Weights of a small encoder-decoder image transcriber.
Model: 10.8M parameters, 48-pixel images, encoder arch resnet, encoder norm batchnorm, decoder width 192, decoder norm layernorm, decoder activation gelu.
Rows from block 8 of the image encoder of a small encoder-decoder image transcriber, named by matrix and row number. Rows with one number belong to one channel. Each number is 500 + 50 x the weight over its row's rms, rounded and kept within 0 to 999. All counts start at 0. Numbers have three digits each.
After each channel's rows are labels from the 100 images, of 14848, where the channel reaches its highest value: "top examples" is what is common among them. Only what is clearly more common there than usual is listed. The data: numbers of one to four digits printed on busy colour backdrops.
# convs0: first 3x3 conv (encoder.blocks.8.convs.0.weight, 112x112x3x3, each kernel summed), inputs 0-111
# convs1: second 3x3 conv (encoder.blocks.8.convs.1.weight, 112x112x3x3, transposed, each kernel summed), outputs 0-111

convs0.86:415320480374491457615483474497465535579580474539487567454562496521452452478483547481491416570430493459487498532426456587497474435491506473393508467500479481451520491570494567498483521503523544492386435475434489504417512569490558480423479481489392523471453502457549524501475482471536505461452448512476513565571518490540441497568483582479
convs1.86:453307472576519528520411592425503454488432461499500495532481516516530506519450460524468494508495487434576432544444507498511487557508549498454487452449468547529508600417561482506489510516517500475429551555504401442493518467456530523506653484420577427460523576411507441539490486444551476485525616503560455462452496561538457513504446535525
top examples: length: four; the digit 0; the digit 9

convs0.76:453449354562478536476565538515489472423438534525479476531494513467447487522517471433478510491515391493485482413519528524493495485502463427509439437477330413475535519545545557418486494371568468478426489412490513539575522492541560410572413444491449505432471421475462500534492481525502418564512488383479498548464492499489502482458484496449
convs1.76:451475430541527555463475541475455471515544581535522431486512572476466567430506507535509503510459354572458589589509628512467355487535593464472507513514489524433471504471460520427557522449466542581477560450439551580497551432453435486426540535564472536442440526515484445492417484549492533487554427536478545507546535414551528507500531477540
top examples: length: four; the digit 8

convs0.93:545473458415542483468501518475558511584354456428520563465475523519522454524495486408487497473549516476504472528513436377494484577548489525476485565507501499480457470512399462469536517488496493511419518505392549487545542402568533468467407531482459493560446475449457456387474522468366491479487469431466449468514530470495532465472430430349
convs1.93:563498458549462494423491510504464488490514507577559502567630588567540488435538452519549495546573355481456511525458524512452479516412560511485637514451493489489541487533402491525522532496505459355534525573445506463472542520510480464522491521389519506519502544521479473395494545501448489528582479597550502457506473483446517466572608501572
top examples: length: four; the digit 8; the digit 9; last digit: 8

convs0.6:482464481472425393467435445488482506549444464467378424493530436524425454570513430433563445620421571420516500482503410420474472426532450553465570442543450644550454557497507543520474580539489540504539501417449507510434483498457419525519441568446474499494516524527449584492556542517452481529531468537522502520514458455481538497517463453455
convs1.6:473516399486617526508521492463560477415525506529512501423614508557537573521507440558546504447508488425422532585486466549470501485470436471409576496537439526452554451519454546542451458509542564571453519515514584470418561494446531497502458570524493366525432561575477589446487497496555522494513512490565400476466470503447422570511544531436
top examples: length: four; the digit 8; the digit 2

convs0.99:574471489470450440411494477493459482532509392418467510404445577485515571539545493393524508550443527328483532537514429521527470472523478507579531474469510546464478493416470485555489537494411483513454426465493524502472427514522510424413439484519537458432471546496517426489430454520521417525448388488466475453507536542443401493431490582521
convs1.99:494464519439493470554478429428548420458431437416493521536567484458458446535488435487445498473500580435462452584616461583512533559526432589492529569550497560520482518498404551435570584523495500566494530540525514453507441549477478538573510624476544392494507531497541472528582494559553551542504605498489531471489431489585468441531445490482
top examples: length: four; the digit 8; the digit 4; first digit: 4

convs0.23:516441504612537518487511458489543487495568479535487443588462491497467494602523483483507573511567350337488481416541411588472497466549437472545476540457523564462507437483522443499475460455503542550388617528460459510500461422527486468455538470438519538476539521553532461531431439448496431493545450521510465526534449498462464399498518531430
convs1.23:459522470502550518458513518522494516558520577490539513563459475467449530562541472571611509532496393561502500705524584460499466494539516483523458482559529415435472451487476521469529514371483579453552475504552510553609429466551497475489514463527509559490485489470487480557448418367537465503505466556540457501427529489416568428494544514523
top examples: length: four; the digit 8; the digit 3

convs0.82:453490452599559490583563477472604413512570495483492434518491460410464492534504533456483494568588464465490519406390531606515552470569540457431570515601413543543462584540473524473499520461511460436477497499487512514529484491492528567432532610493558532454466548486518600474572474456544534460448494510491487508536474514417582437511530484398
convs1.82:484519450564541500551462535500440477487425471405509430457423543448566551550433518520506520498446495421589517467579482383489457525393507502515498457590419543486488580472442564528481414548470571543482487510483525507498596458561505515434537488498522535422491520468557538472473481506513396523473528508468387508462469575495488489322508479449
top examples: length: four; the digit 6

convs0.75:447477413407475506525503516479599443458529425536482437616473532511423491473479413635513540479500507483503503528551493387447528505504503471553476500469464491465480531494398451480489413524487448510508499537502535547443557556508535502431537481439375430438477482460534384494479481482376464438491410369495438498519533481481504489449481439486
convs1.75:447548525499546540530561470487563442502449495409538496475439525455445491462465531462517461533581540506507489462417418485493494455477528535535529550526539527463500543538432512570455426510476534529428481509633548513510537485524493504448381428590626499452453514506471588520548476489397458448423484431490455485376516521513515512489536332463
top examples: length: four; the digit 5; the digit 6

convs0.43:611580504494501514381532458502517513404537375489466472487399475544537493551480500472488485578412432544554441427487484502431450463534540448523552580520425478551516502519420535480467551415543515562504352459475549504454474488470402528426499436484478443482498460542457433462478511431491491526542435464458453450438471492484409452490526518450
convs1.43:477399484464443397538458578459504501445496427528423530565463504466427585487554395395516569437473434471465514457522514541541494466553479465503479526420538518529457494555605415552446527463526463636497469593568530508551505530542499514456478484441468454482469483483443425476526598460496456454514477533485450424593464566547474482519441435489
top examples: length: four; the digit 7; the digit 9; the digit 2

convs0.38:451385395459527481519477622490503493490608513492522490512523433440553490474515477525505490523394515475471465576537522488482421439501433427394512414476452423376470536509540512419482441476492550496528525627463470507520508615469477463544460450535390499472457476437464564521469475495560496462483411399528486507483506479505436521476476447467
convs1.38:568508458550455502485501524562487520525524529526395444484552480551523422424474534543558486553430530539573451437543482547511458529585472506631550549465473519462469513434481487547393531491467508483490500550572402515530513369543506521482457492516565557427484479542474470467526468449551389523520559452548484343556561494431498575472572486461
top examples: length: four; the digit 6; the digit 5

convs0.1:582444516535436533397501557497407487497514475438464476534467450472510543508497485528571480446453487438518507463496532504517478502520466502477535529472445530557492419579475492528533496355505496524498526464516510466521424491511444516642773501546516471535482552594443490506467492453475542559505525569531452507503475562540499504498446471442
convs1.1:530454494522485523463472567557529457487509477637500484452458513499572514518509509392388530493592458530549507528483507503441497516457498535501517471494500470542511482551427446523406470555526600545538492584534455516507515412489540435537679407477510551409452458437469500538474422446531495574479451409502501531481635522519495479432511466468
top examples: length: four; the digit 8; the digit 2; last digit: 8

convs0.9:473564499517394554448458395491401541351467396543554468529481573518537530459568504551467394472420488480525492421518500559489454521578487527480483555460455510412445566496565479528493501491492467460433534320476442525465473416464417512495555485484451553500519485521491517536516430448572483460469472433471496440505471494497483460507450542478
convs1.9:502487541528505434526426629558427506460435573524442403544542489487555518521469516537465583409461496478504465487547504506499494507515527523483536505547503522542524541457449507526501542473437480460427436665588515433537553407473430553505480541424451490559454568467479529541451623453568484490512457375470580556517454484475497431513537525445
top examples: length: four; the digit 2; the digit 7; the digit 4

convs0.108:469599503558573442445561500489546487517411421390493464449493461422482490478489447585501610498551542548550476473423509530521509521495448521454503507549534508505422537520496517510510500578423585502537548389578472476535519514451387489543438577467648506538561481552444488511536474457498539525489554547483477519456492491455492454433426623460
convs1.108:496449548537526440470522499558532479510475499551432459487572538591577506523485489542520548513478518490508538525476508476523456588434434592412512465536518507520515592471540460573395520446580603525495483526484527413502603471469549487373509409511639515433481532448499584545537406464491489542521504494448509585487545557502424405523529469467
top examples: length: four; the digit 5; the digit 8; the digit 9

convs0.2:478522512431487496554498568467468426470341470488577516513560528477498470507471520399530494451477602558483470529478569534561467499418552486564545451550467483493582477506436426527515523457481543475524415444469501400385506522527494518371467560535457464562451550521439432547573510500387530513430492439483512457520511493485505521440405536565
convs1.2:481465480505559548560450584435506517486541521487536541519470569495482541535392504511560532514474322567466532637502558461549497397519540488398445559533526429511504521547443515587470459504511580526556448474407426488485576469507518413413542423527542537518498476461466489522389504474518465480483423507525567508459479529467544441544525485513
top examples: length: four; the digit 2; the digit 9

convs0.103:500447470589448546563509555474269429542498429559534456518478403504460464554538512417521500531473472497446471564429482489474520464553474458451408459459567494539542447501455524442467448464512489527457457450493550494484499398509486528456496562412454476493439464556565447424451506464475478630527536422524483556555485520509489496461526479478
convs1.103:575438496490471535441598588569312510508517467497539574439499576480577466569468486534493474551490407557569545531509522557466496507519597552566476466485504506528437589515489420460472478514471462542469599499437397469467540522498487454496419548540507466490491548460590503471458436596565516445500497474508509539564471463532491490404516539467
top examples: length: four; the digit 0; the digit 8

convs0.63:487559497519489378479521454464341491541503454447589528522506483472452462502489532518501456529472526493459465496440482468448510444470484334475484506415428513471491467464487473433506507524561491504517293457516471520485550464479449470481433459562481439435467430498566498549492403472432445509503474489474486419520549521491459473387439504531
convs1.63:459449383494531418516465515498488528424544516527479479529501504448500507494468538519527483478440462563445475439559460488584662487435550567539515542534453568516533491500417495591525512529454516417492619534551480538508571364478555568472453460523506471463446565420439541452490511528501486573437590480470458483535424523624458506490503488460
top examples: the digit 7; length: four; first digit: 7

convs0.111:481501584588412527418480470463472549480492520526569535367493563511517502553498418562439526481581512519509456419489429466540506451451463504464496441489424446428529507539449500446572518409506588479536518449503480364500525496529477463473476488514505512578518517540493619610417421402500528509475497439532454454541462497559500428503487483404
convs1.111:545470452514475432491494464478528393499403454491532508514445461450458434555474493439531500513448467454418448443507421476496550476549537530496525418457415561543413539510566568421515468522425415481586554495532560468554522500436569473469491478474496506562634613487543563565585507454407590528507478490477438489456408467523478490489541482552
top examples: the digit 7; the digit 4; last digit: 7; last digit: 4

convs0.85:480444514565542412415443632491326543500536542447430480562537521530534473485527472477545485333571502488485481572459514541483454504505518531386468491479439466466530495416534456472515505570571449515416490501538502535483531472500494527458367482526478518528430471498582545477528535501462499502470494506508528489383455476489487504495508382528
convs1.85:478397519483566365599409515493433465534537502471581580556484529460513564512495493445480449337555490552534473545412478537464438455520497572485530402494515466487568527622513494601501501495544515539455532484505524460540474472382484500572563496525477480506490489521494480534595458487444496569466494490423513491358502513511474479509506498494
top examples: length: four; the digit 1